config = dict(
    tokenizer='char',
    fusion='prefix',
    label_smoothing=0.1,
    decoder_mlp_ratio=2,
    warmup_steps=220,
    weight_decay=0.1,
)
Rows from block 5 of the audio encoder of a small encoder-decoder audio transcriber, named by matrix and row number. Rows with one number belong to one channel. Each number is 50 + 15 x the weight over its row's rms, rounded and kept within 0 to 99. All counts start at 0.
Before each channel's rows are labels from the 100 clips, of 14848, where the channel reaches its highest value: "strongest on" is what is common among them. Only what is clearly more common there than usual is listed. The data: two synthetic voices taking turns or overlapping, over music, noise or silence.
# convs1: first pointwise conv (encoder.blocks.5.convs.1.weight, 192x192x1), inputs 96-191
# convs3: second pointwise conv (encoder.blocks.5.convs.3.weight, 192x192x1, transposed), outputs 96-191

strongest on: overlap
convs1.63:46 89 30 48 27 65 54 71 48 51 12 31 51 38 56 47 44 65 55 23 49 46 41 63 56 34 58 44 33 49 49 42 46 56 61 52 75 57 52 54 55 39 48 38 70 37 77 41 56 63 47 44 56 48 48 97 52 60 55 39 26 41 39 50 55 67 26 37 66 64 46 47 58 65 33 34 39 46 59 89 38 58 70 55 53 30 44 45 78 42 75 27 56 44 38 46
convs3.63:47 42 41 54 26 30 59 44 47 57 52 55 55 49 72 43 44 70 37 53 65 49 54 73 54 47 63 41 53 49 77 38 54 51 79 38 48 12 46 20 14 50 46 41 49 44 40 38 36 43 37 63 38 42 34 36 66 53 65 45 64 32 36 71 43 45 39 45 46 57 46 43 30 28 69 58 53 62 76 58 36 40 45 57 46 97 64 62 48 52 28 11 57 78 56 43

strongest on: overlap
convs1.141:28 39 46 62 31 78 55 44 50 28 67 43 28 53 41 22 43 64 54 59 46 61 35 54 47 64 29 83 62 53 59 39 60 54 33 56 50 16 47 50 57 52 36 38 43 55 23 34 48 79 68 29 53 64 39 37 28 26 53 54 40 69 34 57 19 54 60 41 68 34 52 72 39 76 43 72 65 72 42 45 44 64 17 65 51 59 52 68 38 61 45 32 70 27 54 62
convs3.141:51 37 71 74 61 32 48 49 55 45 34 41 52 33 25 53 63 59 42 28 64 66 68 57 49 41 35 58 52 55 57 62 63 62 38 56 55 37 22 64 46 34 31 38 64 10 22 69 58 24 82 81 41 18 36 30 39 37 38 48 89 66 28 31 40 41 84 53 51 54 73 64 51 39 54 62 47 35 57 57 71 56 30 18 49 49 52 44 58 32 40 58 62 55 55 51

strongest on: overlap
convs1.62:32 59 76 45 44 66 55 23 50 99 62 53 35 50 49 53 46 41 39 61 42 81 47 72 64 56 74 53 57 47 58 46 16 60 60 43 61 33 47 31 32 58 67 46 69 37 51 59 28 53 66 57 58 19 46 80 60 60 54 57 60 48 34 32 75 20 75 61 47 50 47 49 95 35 45 51 54 40 51 53 40 68 72 32 47 65 50 60 37 63 53 69 32 65 43 49
convs3.62:16 31 50 41 70 31 45 48 34 12 37 40 38 27 56 53 48 44 74 44 59 60 76 51 46 56 22 58 77 18 38 59 48 81 44 40 52 44 62 26 59 31 67 33 52 49 64 58 34 56 33 57 66 55 37 52 32 44 45 62 74 52 67 48 47 38 66 61 41 63 58 38 52 48 51 47 39 70 47 41 71 47 42 57 59 62 39 61 56 35 51 63 63 55 25 74

strongest on: text has "doctor"; text has "picture"
convs1.70:64 46 69 62 76 55 59 80 43 48 42 62 72 53 48 87 52 50 46 56 52 59 65 52 32 64 50 20 38 30 80 65 75 63 32 70 45 74 49 69 48 70 63 85 36 48 43 59 59 48 39 47 39 41 46 23 38 60 46 57 53 59 45 44 56 36 27 34 44 39 44 42 54 54 45 23 38 75 63 46 39 54 46 48 62 48 34 62 46 53 26 27 31 44 68 36
convs3.70:57 28 70 44 42 39 52 37 31 56 70 68 69 30 54 58 48 81 41 41 41 62 53 33 53 51 42 39 41 34 46 73 64 30 28 36 60 27 52 73 44 40 46 46 64 24 36 77 54 61 39 54 45 39 42 63 13 50 37 47 51 54 44 21 57 22 80 51 61 63 60 56 50 46 52 70 30 72 53 25 53 38 39 76 48 61 56 47 56 42 36 52 50 77 36 42

strongest on: overlap
convs1.7:52 76 65 68 60 44 54 40 30 89 36 49 28 58 42 42 34 48 54 51 62 56 68 41 64 17 34 54 42 46 37 33 45 69 32 64 36 57 39 48 42 49 44 42 31 54 53 42 73 37 16 52 48 41 49 17 58 41 59 51 55 59 36 76 74 33 62 63 33 87 87 71 35 55 52 34 49 45 47 50 32 61 47 64 66 23 40 42 40 39 59 50 20 61 68 51
convs3.7:25 78 65 47 32 47 60 34 63 75 46 21 43 25 51 65 74 51 44 46 54 52 33 59 61 51 62 49 50 42 35 43 38 69 65 37 50 33 30 51 30 46 47 49 57 41 28 42 49 34 30 54 67 69 66 37 50 55 52 51 48 35 52 22 55 48 56 74 48 69 46 46 33 47 65 65 44 58 78 41 49 18 35 37 23 15 34 44 49 47 45 54 57 57 51 43

strongest on: second voice: none
convs1.177:32 75 32 45 59 38 41 49 44 47 55 54 59 53 39 52 51 62 51 56 41 54 45 20 58 32 17 30 44 55 54 47 67 51 35 59 49 60 21 77 34 50 41 31 74 61 52 53 60 51 54 58 62 56 44 60 46 38 61 46 24 63 33 44 64 63 52 52 91 48 65 75 59 58 52 74 50 62 47 24 69 50 32 65 53 59 58 42 67 51 84 34 40 53 64 56
convs3.177:94 66 27 72 55 50 21 63 49 37 50 07 49 47 70 47 44 17 39 70 52 31 35 50 59 54 52 50 85 61 54 59 82 28 32 50 54 78 15 58 73 59 36 56 61 42 52 79 60 54 47 63 31 42 65 63 54 65 68 69 55 57 52 60 42 59 79 24 67 63 53 71 49 53 51 54 14 31 57 70 77 61 51 44 41 36 40 73 48 51 73 74 62 44 35 69

strongest on: overlap
convs1.104:68 45 29 40 53 55 50 60 61 41 33 23 66 68 46 42 62 28 34 61 55 54 42 30 38 46 66 55 39 39 44 43 36 48 66 78 48 66 53 37 59 56 61 66 52 48 35 72 54 67 68 53 41 60 43 50 65 66 49 42 30 45 54 48 27 49 55 47 67 57 33 49 64 38 61 64 65 50 57 49 31 26 81 42 48 49 64 68 34 71 51 53 32 66 43 46
convs3.104:56 57 78 24 64 41 53 71 62 46 52 32 46 52 54 63 64 46 23 64 69 40 59 40 41 51 63 41 33 86 63 72 32 32 62 39 51 34 35 59 35 45 54 43 74 59 53 53 55 38 53 59 46 34 45 19 58 48 44 50 47 68 41 55 23 41 42 28 63 27 63 32 23 41 42 60 59 62 54 43 45 46 43 49 63 56 66 62 44 57 41 52 16 42 31 44

strongest on: second voice: none
convs1.173:66 65 62 47 56 37 68 76 88 62 50 67 58 54 40 56 53 58 19 55 55 40 50 45 44 42 76 42 78 71 53 82 53 47 11 49 47 52 64 55 33 54 44 55 74 54 51 54 71 67 42 57 41 49 68 42 44 59 32 38 56 64 44 18 64 67 58 23 65 53 63 27 47 43 54 46 67 40 98 43 48 41 64 43 45 25 56 51 45 74 46 43 68 14 41 63
convs3.173:70 50 58 29 45 60 63 41 48 66 26 54 61 10 43 50 50 53 61 52 42 52 55 39 51 51 49 49 58 43 40 40 20 68 63 35 42 69 56 35 52 47 52 58 37 59 43 38 48 31 45 52 68 73 53 33 57 58 58 29 58 50 35 59 38 45 51 40 50 32 33 67 48 57 47 55 38 37 00 36 42 35 56 61 49 56 48 53 59 44 55 46 28 42 58 51

strongest on: second voice: none
convs1.122:43 33 55 33 42 51 67 47 31 70 74 42 40 69 58 73 69 35 54 66 37 60 49 60 59 42 57 51 38 58 29 73 52 65 72 48 37 15 66 20 61 53 56 40 50 50 60 49 69 24 66 76 68 50 25 28 53 61 36 40 49 43 45 51 30 39 58 50 59 30 44 56 62 73 62 66 26 40 30 42 21 15 14 30 52 47 46 56 45 50 49 64 48 56 34 48
convs3.122:09 52 41 52 72 45 43 49 21 32 65 42 42 63 46 59 19 53 62 44 46 31 62 40 48 58 62 52 67 29 61 69 41 50 42 52 57 49 58 53 68 67 52 51 51 20 44 38 50 33 32 49 42 50 42 54 52 64 48 52 65 80 46 30 37 31 51 57 16 58 59 57 27 60 62 60 54 62 37 60 52 19 45 64 46 35 44 52 05 59 49 38 51 52 50 78

strongest on: text has "six"
convs1.85:37 69 39 49 58 34 62 53 43 79 45 46 50 47 75 41 60 44 44 80 53 38 50 53 65 18 74 39 47 19 57 40 53 25 40 36 32 66 62 79 57 44 35 47 77 52 41 43 41 56 87 65 19 39 39 67 28 51 62 48 50 44 45 44 45 67 61 30 39 38 41 25 60 53 69 34 55 39 56 39 69 46 66 58 71 53 66 65 53 60 70 65 51 30 46 56
convs3.85:73 56 32 60 28 52 19 73 47 54 51 32 62 32 46 55 57 56 60 51 38 61 61 62 69 63 67 72 30 24 45 30 50 23 28 42 54 40 41 90 40 71 59 66 46 33 66 58 81 39 35 49 44 40 32 51 45 77 53 48 33 41 61 49 50 56 39 71 34 60 80 83 43 50 65 23 49 70 46 43 45 37 47 55 53 37 60 42 72 25 50 57 65 45 40 54

strongest on: overlap
convs1.161:55 52 73 27 49 62 64 53 77 64 62 39 49 68 47 70 35 43 54 37 39 56 44 47 26 49 78 47 42 50 59 64 25 50 48 41 23 38 74 81 43 38 50 68 60 60 43 65 10 71 48 52 52 39 39 48 82 66 20 65 53 54 54 38 47 65 35 44 52 60 29 44 08 44 60 33 33 67 59 37 29 40 31 55 54 30 27 59 42 57 54 47 17 05 64 60
convs3.161:63 46 34 34 55 51 46 44 60 67 34 47 54 36 37 71 50 55 63 38 65 48 69 18 47 24 48 45 51 48 28 49 31 63 39 63 25 45 49 58 39 39 67 29 62 48 45 58 44 43 58 75 71 57 69 43 55 60 41 28 51 68 57 58 46 28 51 34 44 43 61 49 61 45 46 45 86 39 26 00 33 20 56 49 48 28 72 46 67 50 85 57 35 35 47 46

strongest on: second voice: none
convs1.60:48 45 61 49 71 56 47 52 54 41 15 60 38 34 41 47 74 60 43 70 41 71 27 44 41 47 57 30 36 66 77 49 72 57 44 39 49 45 80 30 46 69 58 55 36 79 64 17 50 61 65 43 59 66 53 68 46 58 71 53 43 37 70 49 36 57 51 38 18 54 61 55 29 45 52 42 65 48 84 60 37 33 57 55 55 57 63 42 59 49 72 66 18 27 54 43
convs3.60:56 75 48 55 63 56 34 36 48 63 58 50 39 59 41 58 44 48 48 47 51 51 54 29 27 74 51 56 70 60 55 28 99 25 69 67 23 62 61 66 73 40 67 61 63 54 55 34 64 41 52 29 52 69 23 47 26 37 29 53 47 48 52 53 35 58 15 61 35 71 54 38 53 45 47 77 65 64 50 47 53 45 49 57 43 50 60 69 23 68 56 52 84 49 29 46

strongest on: overlap
convs1.5:23 26 38 36 72 45 45 75 67 53 73 66 62 58 52 78 50 56 51 55 49 46 48 48 51 51 67 53 54 55 61 94 36 56 39 46 21 52 78 62 42 49 37 67 43 65 61 70 40 40 38 77 59 45 32 65 34 50 46 17 49 72 70 48 43 66 26 36 42 61 41 45 29 65 72 37 15 44 45 92 34 55 17 48 67 63 46 37 54 36 72 39 53 54 23 71
convs3.5:62 57 50 46 50 63 53 35 08 56 50 63 69 50 53 99 44 43 51 40 82 50 75 47 38 51 59 45 53 75 61 46 53 52 88 50 53 62 48 53 44 42 70 52 44 20 60 42 53 31 51 48 78 42 48 64 71 59 37 52 47 45 45 57 55 45 41 55 50 67 28 33 40 58 67 45 73 63 59 36 46 52 52 37 33 59 35 32 50 65 79 41 66 49 45 80

strongest on: second voice: none
convs1.49:50 42 23 40 72 72 31 63 48 69 66 54 47 49 21 85 38 46 56 56 38 51 55 52 79 10 65 50 61 58 30 75 57 75 58 31 59 33 55 45 38 27 78 59 37 67 51 38 46 50 27 65 54 44 35 53 43 65 57 48 67 44 56 47 39 58 69 48 60 18 54 44 63 53 50 73 44 61 48 64 47 57 59 37 55 57 41 56 49 44 30 49 39 57 55 63
convs3.49:37 30 52 48 70 51 38 87 51 77 43 57 22 08 57 72 27 43 44 41 44 67 28 38 32 48 56 31 69 55 50 57 45 41 64 61 59 48 47 67 41 63 58 53 43 44 40 46 57 47 69 73 03 39 38 30 50 17 34 52 52 65 36 52 42 50 81 71 38 41 59 37 61 30 35 41 61 27 58 38 41 69 60 44 48 40 34 58 38 77 33 09 68 45 66 33

strongest on: text has "she"
convs1.107:57 80 77 71 53 40 76 53 49 38 66 67 63 70 46 46 57 64 37 67 71 45 51 61 60 45 62 47 45 19 53 54 45 67 59 51 54 47 57 56 69 33 43 54 64 56 39 31 53 62 71 53 35 54 60 39 53 14 01 51 50 41 40 35 58 64 72 40 70 53 54 34 29 53 52 31 51 39 44 31 43 39 29 40 35 60 16 49 59 62 27 54 32 69 48 62
convs3.107:24 51 50 78 42 41 53 46 43 51 40 56 65 71 47 45 28 82 41 59 57 47 49 60 30 52 51 51 48 48 62 33 44 56 57 44 46 60 58 58 88 46 59 54 39 61 45 26 39 70 36 60 74 53 39 24 37 56 67 40 71 35 58 69 47 57 32 42 49 12 44 61 34 56 58 58 70 32 33 31 41 67 18 64 50 62 17 47 53 54 50 45 55 62 46 39